Weights of a small model that answers yes/no questions on an image's attributes.
Training: adamw at rate 0.001, 1900 steps, batches of 64.
Data: trained on pictures of board games with random positions, seen at a slant, 48750 training examples, 2.5 epochs.
Rows from block 5 of the fusion encoder, named by matrix and row number. Each number is 50 + 10 x the weight over its row's rms, rounded and kept within 0 to 99. All counts start at 0. After the name is the row's rms in percent of the matrix's.
# proj: attention output (fusion_encoder.blocks.5.attn.proj.weight, 256x240), inputs 144-191
proj.112 086:50 50 50 58 50 50 64 54 33 50 50 45 45 47 56 50 50 77 35 63 59 54 34 58 50 41 44 50 50 59 50 47 50 69 50 47 43 50 54 61 63 59 58 42 50 50 35 57
proj.113 078:53 73 50 50 50 50 55 50 50 32 48 50 50 50 50 50 39 50 51 44 33 50 50 50 64 50 64 50 50 50 50 79 50 65 50 50 50 50 52 51 27 45 51 34 50 42 51 52
proj.114 086:53 50 50 50 43 50 60 34 39 51 55 50 50 51 46 40 48 50 61 42 43 39 51 45 52 50 56 55 50 50 46 50 50 56 50 50 50 50 50 50 46 50 47 54 50 41 50 50
proj.115 112:50 42 31 63 66 44 51 50 51 53 50 50 37 54 45 41 45 53 57 53 49 39 56 38 54 54 66 50 42 57 41 40 53 50 50 70 54 58 44 44 50 42 41 60 54 50 50 47
proj.116 081:50 57 57 50 50 60 50 50 50 50 50 39 41 39 68 50 43 50 50 68 54 44 39 44 46 50 50 71 50 50 50 65 50 50 53 52 51 45 59 58 50 56 47 67 45 67 50 67
proj.117 118:62 76 59 55 46 61 47 50 71 53 50 35 53 50 50 50 57 50 47 56 52 50 49 50 62 47 63 50 62 43 56 50 67 50 62 36 45 40 66 66 50 43 60 39 38 45 50 56
proj.118 057:69 33 43 50 57 50 63 50 50 42 48 49 50 50 39 40 68 47 50 50 51 50 60 42 37 59 50 62 50 29 50 53 50 29 55 36 61 50 50 37 58 37 33 57 62 46 40 50
proj.119 123:61 59 50 50 48 50 60 41 45 50 49 39 50 46 47 55 64 51 42 46 45 44 50 70 55 50 52 45 51 57 50 48 56 48 57 50 50 60 59 52 52 39 58 39 41 50 45 55
proj.120 085:70 54 54 52 50 59 60 23 50 50 45 52 44 42 53 50 59 50 50 50 66 50 50 50 50 44 52 48 49 45 63 42 50 45 50 53 50 43 50 62 50 50 50 47 39 50 61 59
proj.121 125:60 70 50 63 44 55 60 50 61 58 50 37 53 50 42 50 50 47 50 50 50 49 45 68 57 50 49 43 47 55 53 50 50 47 56 51 47 44 56 56 41 50 58 44 43 50 50 47
proj.122 110:35 50 55 50 66 50 47 50 38 50 47 50 40 39 62 60 50 50 40 50 60 50 50 50 43 42 50 58 56 66 50 50 50 50 50 50 47 42 52 59 50 69 45 57 48 50 71 55
proj.123 101:50 60 49 50 46 50 48 54 50 50 33 50 50 50 50 56 60 61 38 50 42 57 54 36 50 50 50 56 50 49 55 50 69 40 45 38 50 50 50 56 51 50 54 51 43 50 50 41
proj.124 086:50 50 58 50 53 48 35 50 33 50 44 50 23 37 72 67 50 69 50 70 58 52 44 61 50 41 26 66 49 50 50 57 50 55 39 55 45 31 59 61 50 50 50 52 40 50 50 62
proj.125 091:47 50 55 46 40 42 57 50 32 44 65 31 50 50 50 50 46 50 66 50 43 57 54 27 50 50 33 52 67 24 53 50 50 50 50 50 50 43 30 50 64 50 44 44 59 40 39 50
proj.126 081:25 50 50 50 50 35 56 52 34 44 57 51 50 65 50 40 45 38 71 50 39 45 50 37 50 50 47 57 46 50 48 64 26 50 50 50 50 62 33 39 50 50 37 50 63 37 50 40
proj.127 086:56 69 50 64 44 64 50 40 72 44 56 23 50 50 38 50 68 45 37 39 50 61 50 70 66 50 54 31 76 50 50 50 50 50 54 50 50 50 50 54 35 55 59 42 48 34 59 50
proj.128 109:50 64 55 39 62 71 72 54 50 50 44 53 49 33 51 48 46 48 44 58 47 50 41 50 60 38 50 50 47 50 52 50 72 50 51 50 43 50 59 57 37 46 70 44 43 48 50 57
proj.129 081:50 52 43 47 37 48 63 58 50 43 66 48 60 64 45 47 50 50 50 50 50 55 50 58 40 56 50 50 50 50 46 46 50 50 56 50 57 66 50 41 56 59 42 50 66 48 53 44
proj.130 090:40 46 48 50 55 50 46 49 41 48 50 57 56 59 52 38 29 42 50 43 37 50 54 50 50 56 50 69 40 40 50 66 34 59 50 55 54 57 50 45 42 53 50 50 50 35 58 44
proj.131 106:50 61 70 50 50 47 50 44 50 69 44 57 28 40 70 49 49 63 37 73 60 50 45 41 50 33 44 65 47 48 77 42 62 55 38 72 37 26 59 66 61 72 63 50 45 50 71 68
proj.132 077:66 40 50 49 39 43 50 50 50 50 50 45 52 58 42 50 50 50 64 45 46 50 57 27 34 50 50 60 50 50 41 46 39 50 50 65 56 54 37 38 50 47 50 61 50 64 50 30
proj.133 105:61 50 56 60 50 50 38 34 50 62 37 52 40 42 56 60 59 50 36 60 62 47 46 60 50 44 38 50 60 59 50 39 60 50 44 53 43 42 59 66 50 64 63 50 34 54 50 70
proj.134 076:32 30 50 42 50 25 50 44 41 56 57 59 50 61 50 46 50 55 50 39 46 50 53 26 50 50 50 59 42 44 60 50 24 50 42 48 61 55 34 31 53 43 43 58 61 50 48 43
proj.135 195:41 42 42 39 48 43 50 52 48 51 65 52 55 63 35 43 43 37 57 33 37 47 62 56 54 66 54 44 50 47 43 64 46 49 51 51 68 67 41 35 39 29 38 55 60 34 51 36
proj.136 159:47 44 50 56 64 48 50 63 41 49 47 67 49 42 62 57 50 59 50 64 59 57 40 38 44 44 41 56 42 50 50 39 50 55 50 55 43 42 50 58 65 60 50 57 54 62 58 55
proj.137 099:32 24 57 52 50 50 42 50 28 50 74 71 47 31 75 72 50 50 50 72 64 54 45 22 44 39 29 66 40 50 57 40 39 50 35 40 50 50 51 52 50 65 54 60 50 67 57 63
proj.138 096:50 69 50 50 35 56 71 64 54 23 45 49 53 50 50 59 49 50 50 45 46 40 50 75 61 57 52 43 62 40 50 71 60 50 64 50 54 56 50 56 26 45 50 23 43 52 50 55
proj.139 088:65 68 48 50 43 66 50 41 50 56 54 50 48 47 56 52 61 49 35 50 50 46 45 50 55 50 69 58 65 43 56 72 61 51 51 50 46 51 66 64 43 43 54 50 42 45 50 60
proj.140 092:63 53 47 55 50 50 44 71 60 50 47 43 60 50 45 45 60 50 34 50 50 51 50 47 54 49 45 54 55 58 42 50 54 44 50 71 50 48 50 50 45 50 50 44 50 61 50 42
proj.141 103:50 36 46 53 58 52 51 50 31 50 50 60 42 36 62 50 51 60 37 50 50 50 50 48 50 50 50 53 61 50 56 50 50 50 50 50 51 50 51 50 51 57 46 50 50 50 41 50
proj.142 097:46 67 52 51 50 57 42 43 55 39 50 61 57 50 50 67 50 48 39 50 48 50 50 56 54 49 54 50 53 62 51 50 67 50 54 50 45 50 57 62 41 50 53 40 48 50 48 50
proj.143 111:39 34 50 50 50 50 50 50 50 63 55 50 47 50 50 57 50 54 42 50 54 50 50 45 46 50 54 40 58 50 42 42 37 50 50 39 53 52 47 46 50 45 45 50 50 46 48 49
proj.144 092:46 38 50 57 50 28 50 60 43 51 37 72 44 50 58 50 49 57 65 50 59 59 45 29 31 39 29 68 50 41 60 29 47 59 36 50 41 40 50 50 74 64 50 58 50 64 50 50
proj.145 085:50 56 34 56 37 50 55 63 50 36 73 50 61 50 36 50 50 50 50 43 34 46 61 48 67 62 70 39 50 74 44 50 60 50 74 43 55 62 45 42 37 32 53 37 44 50 34 50
proj.146 058:40 73 50 62 37 68 50 50 50 50 50 47 50 36 47 50 35 48 38 50 31 32 50 78 76 52 72 50 50 43 50 82 50 50 61 42 55 36 57 60 12 50 50 50 35 36 50 50
proj.147 147:50 50 55 63 53 55 39 55 49 57 50 50 45 43 61 56 59 56 50 62 62 50 43 44 47 40 51 57 50 45 52 48 50 50 46 50 40 30 61 66 56 54 58 50 49 66 51 61
proj.148 079:39 25 54 50 50 49 34 50 40 51 49 54 49 56 50 50 41 50 59 55 61 66 53 30 34 47 35 50 41 50 50 30 42 34 38 50 50 50 42 50 70 62 50 50 59 64 50 50
proj.149 085:50 56 60 50 57 50 63 50 50 52 32 48 47 48 60 48 50 52 36 56 50 39 43 50 50 44 50 50 48 44 50 50 50 58 51 53 42 41 61 60 50 50 57 36 36 47 69 49
proj.150 127:47 50 50 53 50 59 31 47 40 50 50 71 51 33 50 68 45 57 39 64 50 50 50 47 59 50 48 54 50 59 52 47 57 59 45 63 50 50 64 50 64 65 50 50 50 50 67 50
proj.151 068:12 50 50 50 54 19 34 50 26 42 39 50 44 50 57 53 46 67 65 50 47 52 44 28 42 44 43 68 50 40 61 50 27 50 35 54 50 42 50 50 50 55 50 56 50 50 50 51
proj.152 087:31 53 50 45 50 50 50 49 48 51 50 50 41 64 56 50 39 55 58 50 50 50 50 41 52 50 57 59 43 30 50 59 44 57 52 47 60 50 41 50 54 36 44 50 51 50 50 50
proj.153 089:59 51 50 67 55 66 50 57 49 50 50 59 54 47 58 50 51 50 34 50 50 32 50 42 50 45 50 50 45 50 50 37 50 40 50 61 50 50 50 53 65 50 58 50 50 43 50 58
proj.154 088:47 50 50 32 50 42 66 50 50 50 50 40 50 50 50 46 45 50 57 50 35 43 57 67 48 56 50 61 50 50 50 69 29 50 54 28 56 55 50 50 52 27 50 45 46 39 30 50
proj.155 104:50 30 50 50 50 50 50 43 50 50 50 50 50 46 50 50 50 50 45 52 55 56 50 40 44 50 50 55 42 54 50 45 46 44 50 50 50 51 45 50 60 52 41 50 50 50 49 49
proj.156 069:45 21 58 50 60 50 25 54 45 50 50 73 46 50 65 50 44 54 45 75 60 60 50 28 36 48 35 46 39 50 55 33 45 32 50 50 50 50 50 48 71 69 42 66 53 75 41 50
proj.157 076:50 28 65 50 59 39 36 51 43 73 50 50 41 54 58 50 50 50 50 60 66 50 44 30 33 42 32 54 49 48 55 27 54 33 33 51 41 50 50 56 79 50 50 50 50 61 50 56
proj.158 143:64 65 50 60 48 50 58 43 57 50 42 48 49 33 64 54 48 61 40 61 52 50 39 63 50 41 55 50 59 42 44 54 65 51 50 54 36 34 64 68 45 47 70 35 31 51 50 60
proj.159 129:63 71 46 50 33 68 67 56 70 43 55 26 57 50 38 50 60 36 50 44 37 38 50 75 60 50 50 37 63 50 50 67 77 50 66 59 56 55 50 50 31 26 60 36 41 39 42 50
proj.160 115:50 60 50 54 43 56 42 40 57 44 50 50 50 50 45 50 50 44 47 41 50 50 50 50 61 54 50 41 50 55 44 50 50 50 50 48 50 50 46 50 50 50 55 43 42 56 52 50
proj.161 130:61 55 56 56 46 50 41 52 47 63 43 45 38 47 63 57 52 59 50 65 56 47 33 50 48 35 37 50 50 50 61 37 52 54 47 46 39 28 58 60 60 65 69 50 35 58 64 67
proj.162 079:50 39 54 50 77 50 37 50 33 62 52 76 43 27 50 50 39 61 46 50 60 59 50 50 54 46 42 60 46 61 50 37 50 50 25 69 43 50 50 50 63 50 50 72 50 50 71 50
proj.163 103:58 57 58 57 43 54 60 42 56 60 44 55 53 50 56 59 56 52 61 60 51 62 40 39 54 39 48 50 63 42 54 27 64 63 48 45 44 39 54 57 55 68 59 50 50 62 55 66
proj.164 089:51 25 50 56 74 33 51 50 51 38 39 50 24 50 61 50 50 53 70 60 64 50 52 29 33 48 35 46 46 34 70 34 50 48 50 68 50 50 35 42 50 58 50 50 50 50 88 50
proj.165 141:56 75 58 50 50 56 49 50 50 43 43 40 50 50 53 50 60 50 48 50 50 50 50 50 63 50 60 50 50 53 59 50 60 55 53 50 50 43 60 61 35 50 58 50 43 50 50 53
proj.166 098:51 50 51 55 50 27 32 41 50 50 37 54 36 49 50 41 43 53 50 56 45 50 50 50 62 54 55 40 47 50 54 62 40 51 44 50 49 55 50 50 48 51 48 50 50 56 50 46
proj.167 102:50 26 50 35 36 50 50 57 51 59 50 50 50 62 43 42 48 45 62 50 55 67 50 36 40 50 29 43 50 50 57 28 33 38 55 36 50 60 36 30 67 54 36 50 65 51 49 50
proj.168 088:49 57 54 61 43 50 50 53 40 50 44 47 40 50 50 46 59 60 50 62 55 41 42 33 54 42 50 43 50 52 50 41 50 50 50 58 45 50 50 53 50 59 50 34 50 65 69 61
proj.169 096:47 48 55 50 50 56 50 41 50 50 43 48 59 37 57 61 56 57 55 50 55 57 41 49 50 46 58 50 48 37 61 43 50 50 42 53 50 44 65 60 56 45 55 50 50 53 64 58
proj.170 109:50 43 54 50 58 33 50 43 36 58 37 62 43 42 50 50 34 65 50 50 60 65 50 48 41 43 50 57 37 50 50 50 53 53 34 50 42 50 50 50 55 64 48 58 50 52 63 60
proj.171 117:50 52 52 50 45 39 50 45 51 53 47 50 48 61 50 44 47 50 64 50 50 52 52 50 46 48 38 35 50 38 50 42 49 58 50 55 50 47 48 50 50 52 55 50 59 45 57 44
proj.172 083:50 48 54 50 43 64 50 33 53 50 51 58 50 44 58 50 44 50 50 68 50 29 42 41 50 44 58 50 50 60 50 60 51 69 50 51 41 46 53 59 51 51 62 44 50 46 35 55
proj.173 093:50 50 50 50 50 50 50 34 50 51 50 50 50 46 41 50 39 53 67 40 50 50 59 48 55 55 46 38 50 56 50 41 50 50 50 50 53 50 60 41 37 50 50 50 52 47 50 50
proj.174 100:47 36 50 31 38 49 52 50 33 50 56 44 50 50 50 46 57 48 50 47 50 51 49 54 44 55 50 50 50 50 50 53 37 38 50 35 50 50 30 40 64 46 50 49 50 43 35 38
proj.175 066:50 43 70 51 45 54 50 36 50 72 38 50 44 50 57 54 50 50 50 59 50 43 38 50 50 41 43 44 71 54 42 50 50 52 40 45 43 50 53 60 39 42 54 28 40 50 54 50
proj.176 093:59 78 44 63 57 64 63 50 63 50 45 37 55 50 43 50 51 50 37 40 50 46 50 76 71 51 70 38 56 53 50 61 50 60 50 64 50 50 59 50 26 50 58 50 50 50 50 59
proj.177 065:50 68 50 35 41 52 52 31 55 45 50 36 50 50 50 55 42 50 41 42 32 29 47 65 71 50 50 50 50 68 61 75 50 75 50 50 50 50 56 50 23 44 50 38 41 33 49 49
proj.178 101:50 26 50 53 50 43 54 50 40 35 50 50 50 50 50 50 64 68 50 57 49 65 48 30 39 50 47 44 36 61 50 52 48 50 50 54 55 50 52 50 63 50 44 50 55 69 48 50
proj.179 084:54 25 55 50 53 63 50 58 40 62 50 59 50 36 62 62 40 50 57 50 62 50 42 50 46 43 52 50 39 50 62 46 50 50 50 50 50 50 50 50 62 50 50 50 55 50 42 58
proj.180 097:48 50 50 47 33 50 64 34 54 48 50 41 50 50 50 50 75 50 50 43 50 62 50 55 63 56 59 37 65 47 55 50 44 50 52 43 50 56 50 50 50 50 50 50 50 50 25 55
proj.181 075:42 68 39 50 55 50 50 49 34 48 67 37 53 50 50 50 51 50 33 50 32 24 54 50 60 60 70 39 50 62 47 75 57 57 67 72 50 61 50 50 50 21 41 50 50 29 38 45
proj.182 098:55 68 48 51 45 50 55 50 62 43 42 30 47 44 50 41 61 58 51 42 46 50 56 74 54 51 60 50 50 57 49 62 53 49 54 44 51 43 60 59 36 50 55 37 42 45 42 57
proj.183 055:73 42 49 50 70 50 48 47 54 55 52 50 46 44 48 50 50 38 32 64 50 64 54 54 42 47 50 50 50 63 40 47 59 19 54 50 47 62 47 43 50 39 43 44 50 56 55 40
proj.184 067:50 73 50 50 50 50 50 50 64 50 50 50 53 50 40 57 57 50 50 50 50 50 50 65 63 50 50 47 46 50 42 65 50 62 50 50 51 50 53 50 22 58 60 50 50 39 56 50
proj.185 095:50 61 50 50 64 48 44 50 50 58 50 49 50 50 50 45 46 50 50 51 39 19 50 55 61 56 71 50 54 57 40 60 50 61 55 50 50 68 57 51 45 42 50 41 50 38 29 50
proj.186 100:32 33 48 50 57 50 49 51 24 60 50 70 41 57 50 63 44 51 49 59 60 57 40 42 32 50 41 50 50 50 50 35 32 50 35 50 50 59 36 32 78 50 50 70 50 42 53 50
proj.187 095:50 34 45 50 50 48 44 42 52 54 50 62 53 52 45 53 50 57 47 50 50 50 50 34 39 55 50 44 33 50 49 32 50 50 50 50 49 50 42 50 59 60 43 59 63 58 50 46
proj.188 081:54 73 50 35 50 50 65 55 59 47 46 50 50 49 48 49 45 50 47 40 46 45 50 73 65 50 43 46 50 50 67 61 57 59 50 36 46 50 56 48 45 32 60 49 46 50 56 50
proj.189 107:41 50 50 50 29 45 69 59 50 36 64 42 80 62 37 47 55 36 50 35 37 50 61 37 50 58 47 58 50 57 50 54 32 29 58 50 59 60 50 50 57 50 38 55 50 50 50 32
proj.190 080:50 69 54 50 45 50 55 32 50 35 31 51 50 48 53 50 47 55 44 49 47 29 50 65 61 52 55 51 49 58 44 74 50 67 57 50 46 50 50 56 38 37 50 50 40 49 50 50
proj.191 099:50 34 31 50 47 43 78 63 32 48 45 50 54 72 42 50 53 47 49 50 48 58 50 30 42 50 48 54 50 42 41 20 33 50 52 44 50 50 26 32 68 42 43 50 72 55 50 37
proj.192 092:50 66 50 50 29 50 50 44 58 50 50 50 50 60 34 36 55 36 68 30 35 42 59 66 63 59 66 56 57 50 53 66 50 50 64 50 60 52 43 50 27 28 54 50 46 49 50 43
proj.193 084:40 63 48 46 59 50 50 41 42 57 50 43 48 57 47 50 50 50 53 50 50 50 50 64 55 50 50 50 45 50 50 58 41 50 47 50 52 57 54 50 43 43 60 66 46 34 44 50
proj.194 066:47 64 59 45 41 50 50 50 36 50 48 50 32 50 65 60 50 50 30 50 50 30 25 58 54 50 75 50 50 50 59 58 63 77 50 57 50 50 63 60 43 50 64 47 26 31 50 62
proj.195 090:50 70 50 60 54 59 57 50 50 50 50 50 54 38 38 29 40 47 43 50 50 49 61 64 50 50 60 60 50 45 50 50 58 50 65 45 50 50 54 57 26 50 45 50 50 57 58 50
proj.196 092:72 71 52 50 58 56 48 43 50 42 23 59 40 36 50 50 57 50 50 50 50 50 50 68 75 50 60 48 56 49 57 50 79 63 58 50 50 38 65 64 24 51 59 50 37 50 62 59
proj.197 101:59 54 55 57 50 57 38 50 50 52 45 59 51 47 55 50 50 50 55 63 54 50 43 44 40 50 35 68 63 37 52 42 53 42 59 50 50 36 50 55 49 57 50 59 50 60 60 46
proj.198 072:40 26 56 50 53 40 49 57 50 65 42 50 50 63 50 42 50 50 50 50 50 72 53 32 35 50 50 50 50 50 50 24 50 26 50 57 48 50 43 47 77 50 32 63 59 58 44 43
proj.199 082:50 45 48 50 35 61 59 53 50 59 65 50 66 62 42 50 66 30 50 50 56 64 49 43 52 50 46 44 55 41 50 39 42 50 50 63 50 50 42 42 50 50 50 59 64 57 57 38
proj.200 089:57 46 50 50 65 50 50 89 50 49 54 50 50 55 50 57 54 26 50 50 50 50 50 51 50 50 41 65 62 34 60 50 58 50 50 44 57 43 50 46 55 50 50 51 53 50 72 50
proj.201 097:59 70 50 50 50 50 54 57 56 50 40 50 50 50 50 46 50 50 51 50 50 52 50 61 64 45 50 50 50 50 47 62 58 50 57 50 43 41 50 50 43 38 59 50 50 61 50 50
proj.202 113:78 66 50 50 50 50 71 54 56 46 38 50 50 50 44 47 50 60 43 53 50 45 50 64 62 50 58 63 65 62 50 50 50 50 50 61 46 50 60 58 42 44 50 46 35 47 50 50
proj.203 114:54 49 55 50 50 64 50 45 51 50 50 63 35 45 61 59 51 50 50 65 50 50 47 50 50 43 50 50 48 50 60 43 64 50 50 50 47 50 50 56 44 44 58 51 48 50 50 59
proj.204 096:69 75 60 59 50 61 50 50 59 47 41 50 53 41 57 50 50 50 50 56 50 50 50 50 50 42 68 56 50 50 50 70 56 62 50 50 42 47 67 64 33 50 66 50 40 51 58 64
proj.205 080:23 38 35 51 50 25 47 50 50 41 50 51 48 63 50 42 43 60 50 50 50 49 50 30 41 53 39 49 41 51 40 53 26 50 50 50 50 50 50 50 63 50 50 56 59 44 50 50
proj.206 099:47 48 56 50 55 59 37 50 30 50 48 56 36 50 53 49 40 62 45 50 50 39 44 41 49 50 50 61 46 50 48 50 50 50 40 53 50 47 50 50 53 46 50 63 50 62 50 50
proj.207 096:43 50 56 58 50 45 50 52 50 57 25 50 52 44 50 47 50 53 58 46 50 50 50 65 50 46 60 66 50 38 51 55 50 50 48 42 50 45 63 62 50 62 58 50 40 54 50 57
proj.208 104:46 63 46 50 26 51 67 50 54 50 50 40 50 64 33 42 50 35 50 33 29 50 52 66 50 50 56 50 67 38 50 70 53 63 50 50 50 50 50 50 31 38 51 50 43 42 36 38
proj.209 087:50 50 50 50 50 50 43 50 59 39 44 51 50 50 45 44 49 50 57 44 40 44 50 69 50 50 56 65 50 50 50 59 39 69 44 36 60 55 50 44 28 50 44 50 50 50 59 50
proj.210 120:45 46 50 50 33 35 56 50 60 55 47 50 52 66 43 44 49 50 57 40 42 55 50 61 44 59 41 48 50 41 50 53 36 50 51 43 50 52 36 37 43 48 45 52 60 52 50 39
proj.211 108:36 34 54 35 50 40 36 45 40 50 54 50 40 52 56 60 48 60 61 54 57 69 48 39 50 43 51 53 41 60 50 50 50 50 50 38 58 50 50 46 62 55 41 57 57 54 50 50
proj.212 102:52 43 50 50 48 50 67 50 50 50 53 45 55 50 45 50 50 45 50 44 60 53 50 51 54 53 38 49 55 43 50 37 41 50 41 31 55 62 41 35 55 50 50 57 50 50 50 50
proj.213 094:50 11 50 50 57 42 31 59 50 64 56 88 42 53 50 50 38 61 64 73 50 60 50 20 31 45 30 68 23 44 64 36 50 38 33 54 50 50 50 50 80 50 40 67 58 55 57 50
proj.214 093:73 77 48 53 51 73 61 47 49 50 41 49 50 42 58 51 57 52 38 57 53 25 41 50 56 42 50 53 54 64 50 50 61 50 50 48 40 43 62 61 50 46 68 42 33 47 50 65
proj.215 136:50 46 50 57 56 40 41 60 53 46 50 59 44 41 51 53 50 57 52 50 58 63 51 34 50 42 43 62 51 50 59 39 55 42 39 67 47 39 50 50 50 63 47 69 61 60 52 50
proj.216 096:50 73 45 50 39 70 64 54 50 25 53 30 68 50 49 38 51 40 49 31 29 40 54 71 69 69 69 62 50 47 40 82 60 49 61 46 59 61 50 50 35 35 50 37 40 45 51 40
proj.217 074:38 50 73 50 77 50 28 50 30 69 50 75 50 50 50 45 23 47 50 50 50 13 50 46 50 35 42 50 50 55 50 50 42 50 36 62 43 55 68 58 50 50 65 68 50 46 50 50
proj.218 112:46 60 48 53 50 50 44 52 50 50 51 55 58 54 50 52 50 42 50 50 50 32 50 50 55 54 50 50 50 50 38 62 47 50 55 50 52 50 50 50 49 49 50 55 48 50 58 49
proj.219 110:37 50 48 55 41 30 51 50 50 50 57 43 50 57 50 50 40 50 56 50 50 45 56 36 50 50 50 51 45 53 52 55 34 50 50 59 50 56 50 31 62 50 36 52 62 50 50 48
proj.220 114:58 50 53 48 56 67 57 32 66 47 55 52 50 50 48 50 50 36 50 55 52 37 50 50 64 44 63 34 56 50 50 55 60 51 66 55 50 50 50 50 32 54 58 41 50 46 55 57
proj.221 092:45 40 50 53 50 56 50 54 45 50 57 57 50 35 53 50 50 59 42 58 56 55 50 50 38 50 39 52 33 50 50 42 61 43 48 61 41 46 50 50 66 58 48 53 50 50 50 53
proj.222 083:38 63 50 48 50 50 67 50 50 50 54 47 50 48 50 51 50 50 50 44 39 39 50 60 60 50 61 49 49 42 54 73 50 60 50 41 50 51 52 53 36 41 50 41 50 45 40 50
proj.223 079:50 29 57 60 58 47 50 61 34 72 50 62 48 51 58 58 50 52 50 70 64 72 43 26 21 39 43 60 50 37 58 24 62 50 40 50 43 50 52 55 76 66 51 60 50 54 61 57
proj.224 092:53 60 60 50 50 50 71 40 38 69 45 22 43 52 48 51 71 50 43 38 50 50 45 50 50 50 50 37 65 50 46 64 48 54 43 66 50 67 61 68 57 31 50 39 50 29 50 64
proj.225 117:50 63 50 50 35 46 56 50 50 50 50 50 56 57 39 50 60 41 61 38 47 56 50 61 51 50 51 56 66 40 50 50 39 50 52 50 60 49 49 45 50 48 44 50 49 50 39 53
proj.226 088:52 24 58 57 68 35 34 69 50 50 50 69 50 50 54 49 51 50 63 61 65 64 50 20 29 46 38 50 50 48 50 23 50 50 35 62 48 49 50 48 78 63 49 60 50 67 56 50
proj.227 107:72 62 50 50 44 50 50 61 50 40 50 33 50 55 42 45 56 30 64 43 40 43 53 58 59 57 58 49 49 40 48 69 44 50 50 54 52 53 50 43 35 44 56 44 50 50 62 46
proj.228 102:65 43 50 52 50 60 57 33 41 59 50 38 57 50 42 50 50 50 50 50 50 50 54 51 50 55 61 38 48 50 46 49 39 50 59 50 50 63 54 44 41 48 50 56 50 50 30 46
proj.229 102:53 37 48 36 26 33 54 50 40 50 50 50 50 65 50 44 55 50 46 39 50 60 50 52 41 50 36 48 41 50 47 39 37 50 36 47 55 54 31 29 69 50 43 63 57 58 37 40
proj.230 171:50 38 42 50 65 50 42 53 46 51 50 59 50 40 50 57 47 69 50 50 50 50 49 39 46 50 36 57 35 50 51 42 50 37 50 56 48 50 50 50 51 69 43 50 53 50 46 59
proj.231 085:42 30 50 50 75 22 38 50 45 50 50 50 26 45 62 49 42 70 37 50 57 50 41 32 39 50 50 50 50 50 47 50 30 50 37 56 50 41 50 50 62 51 46 61 50 50 53 50
proj.232 116:65 65 39 66 46 57 50 53 65 38 35 50 55 50 45 50 49 48 37 50 41 54 50 60 50 53 62 50 61 62 50 50 60 46 65 68 42 41 58 60 31 50 50 36 50 52 40 51
proj.233 102:43 36 50 44 51 59 33 52 44 60 45 61 50 42 56 67 50 59 43 50 62 63 40 39 39 41 41 50 49 54 50 34 37 43 44 50 41 50 52 50 50 66 50 50 50 50 52 53
proj.234 113:51 50 40 46 49 57 51 50 63 38 55 55 63 59 29 47 49 37 50 34 26 41 64 73 79 77 75 40 53 50 36 77 50 52 55 51 67 72 45 45 19 32 46 50 47 29 47 38
proj.235 100:36 50 50 50 57 42 49 75 23 62 55 61 54 55 46 52 42 42 50 48 50 62 58 27 50 50 50 54 33 48 56 50 45 46 50 50 51 50 50 39 75 50 44 69 61 63 50 50
proj.236 088:69 50 50 57 34 72 55 37 76 41 42 50 50 39 48 50 50 50 50 50 39 38 50 50 50 50 58 30 56 55 54 78 67 58 69 50 51 50 50 64 29 46 50 25 33 63 55 68
proj.237 074:54 32 53 50 51 54 50 50 50 50 68 51 50 60 50 50 50 50 50 50 50 50 50 24 50 50 31 26 50 50 50 33 50 36 50 50 51 50 43 50 65 54 47 50 50 50 50 50
proj.238 122:67 62 48 35 43 51 74 38 66 51 42 50 62 50 36 49 72 50 47 50 40 51 54 71 58 57 51 40 61 53 50 57 50 48 59 50 50 58 46 42 43 38 42 48 50 35 49 35
proj.239 202:42 45 41 40 40 40 49 52 54 47 62 50 62 66 32 41 50 38 59 33 37 54 65 50 55 68 54 39 44 42 44 61 41 45 54 45 66 69 38 35 39 38 37 56 61 33 44 30
proj.240 083:50 40 51 44 44 65 50 59 35 50 50 54 63 55 50 48 46 50 50 50 64 56 50 50 44 50 30 52 50 54 50 39 37 50 59 50 50 43 46 50 53 50 50 55 54 49 49 41
proj.241 102:69 39 50 50 51 61 51 43 50 57 50 48 49 47 50 50 59 47 43 50 50 51 41 51 50 49 50 50 56 57 50 50 49 50 52 50 43 58 54 50 50 50 50 44 50 39 36 58
proj.242 112:50 50 43 50 33 50 55 42 59 50 50 37 59 50 42 49 50 50 42 50 37 50 50 77 60 59 50 37 63 38 47 67 50 50 73 25 50 50 50 49 30 44 45 50 44 50 29 53
proj.243 073:68 50 43 50 70 68 43 50 56 41 50 49 50 24 50 50 50 76 50 73 53 51 50 44 50 44 50 46 50 50 49 60 73 50 50 68 46 40 59 50 42 48 54 35 50 75 45 65
proj.244 094:46 22 56 50 50 39 42 66 36 50 52 61 41 50 57 50 48 50 54 59 60 56 50 31 31 44 34 49 57 52 50 30 47 50 39 58 45 50 45 50 77 53 50 64 50 59 47 50
proj.245 061:50 50 50 50 58 53 39 43 50 50 50 55 64 50 50 50 64 40 37 50 51 56 50 63 48 51 52 40 44 62 50 50 50 32 50 44 41 49 50 53 48 50 50 50 37 50 44 54
proj.246 177:50 52 48 57 60 50 48 50 42 51 50 55 48 40 52 50 46 56 50 50 54 50 50 41 50 50 50 48 50 50 50 49 50 50 50 57 50 45 50 54 55 56 50 53 48 62 51 54
proj.247 127:50 40 52 52 63 38 31 50 35 55 63 56 30 44 61 51 45 58 50 69 71 50 44 30 31 44 29 65 50 51 54 31 35 50 30 61 43 40 52 54 66 63 41 73 55 55 56 52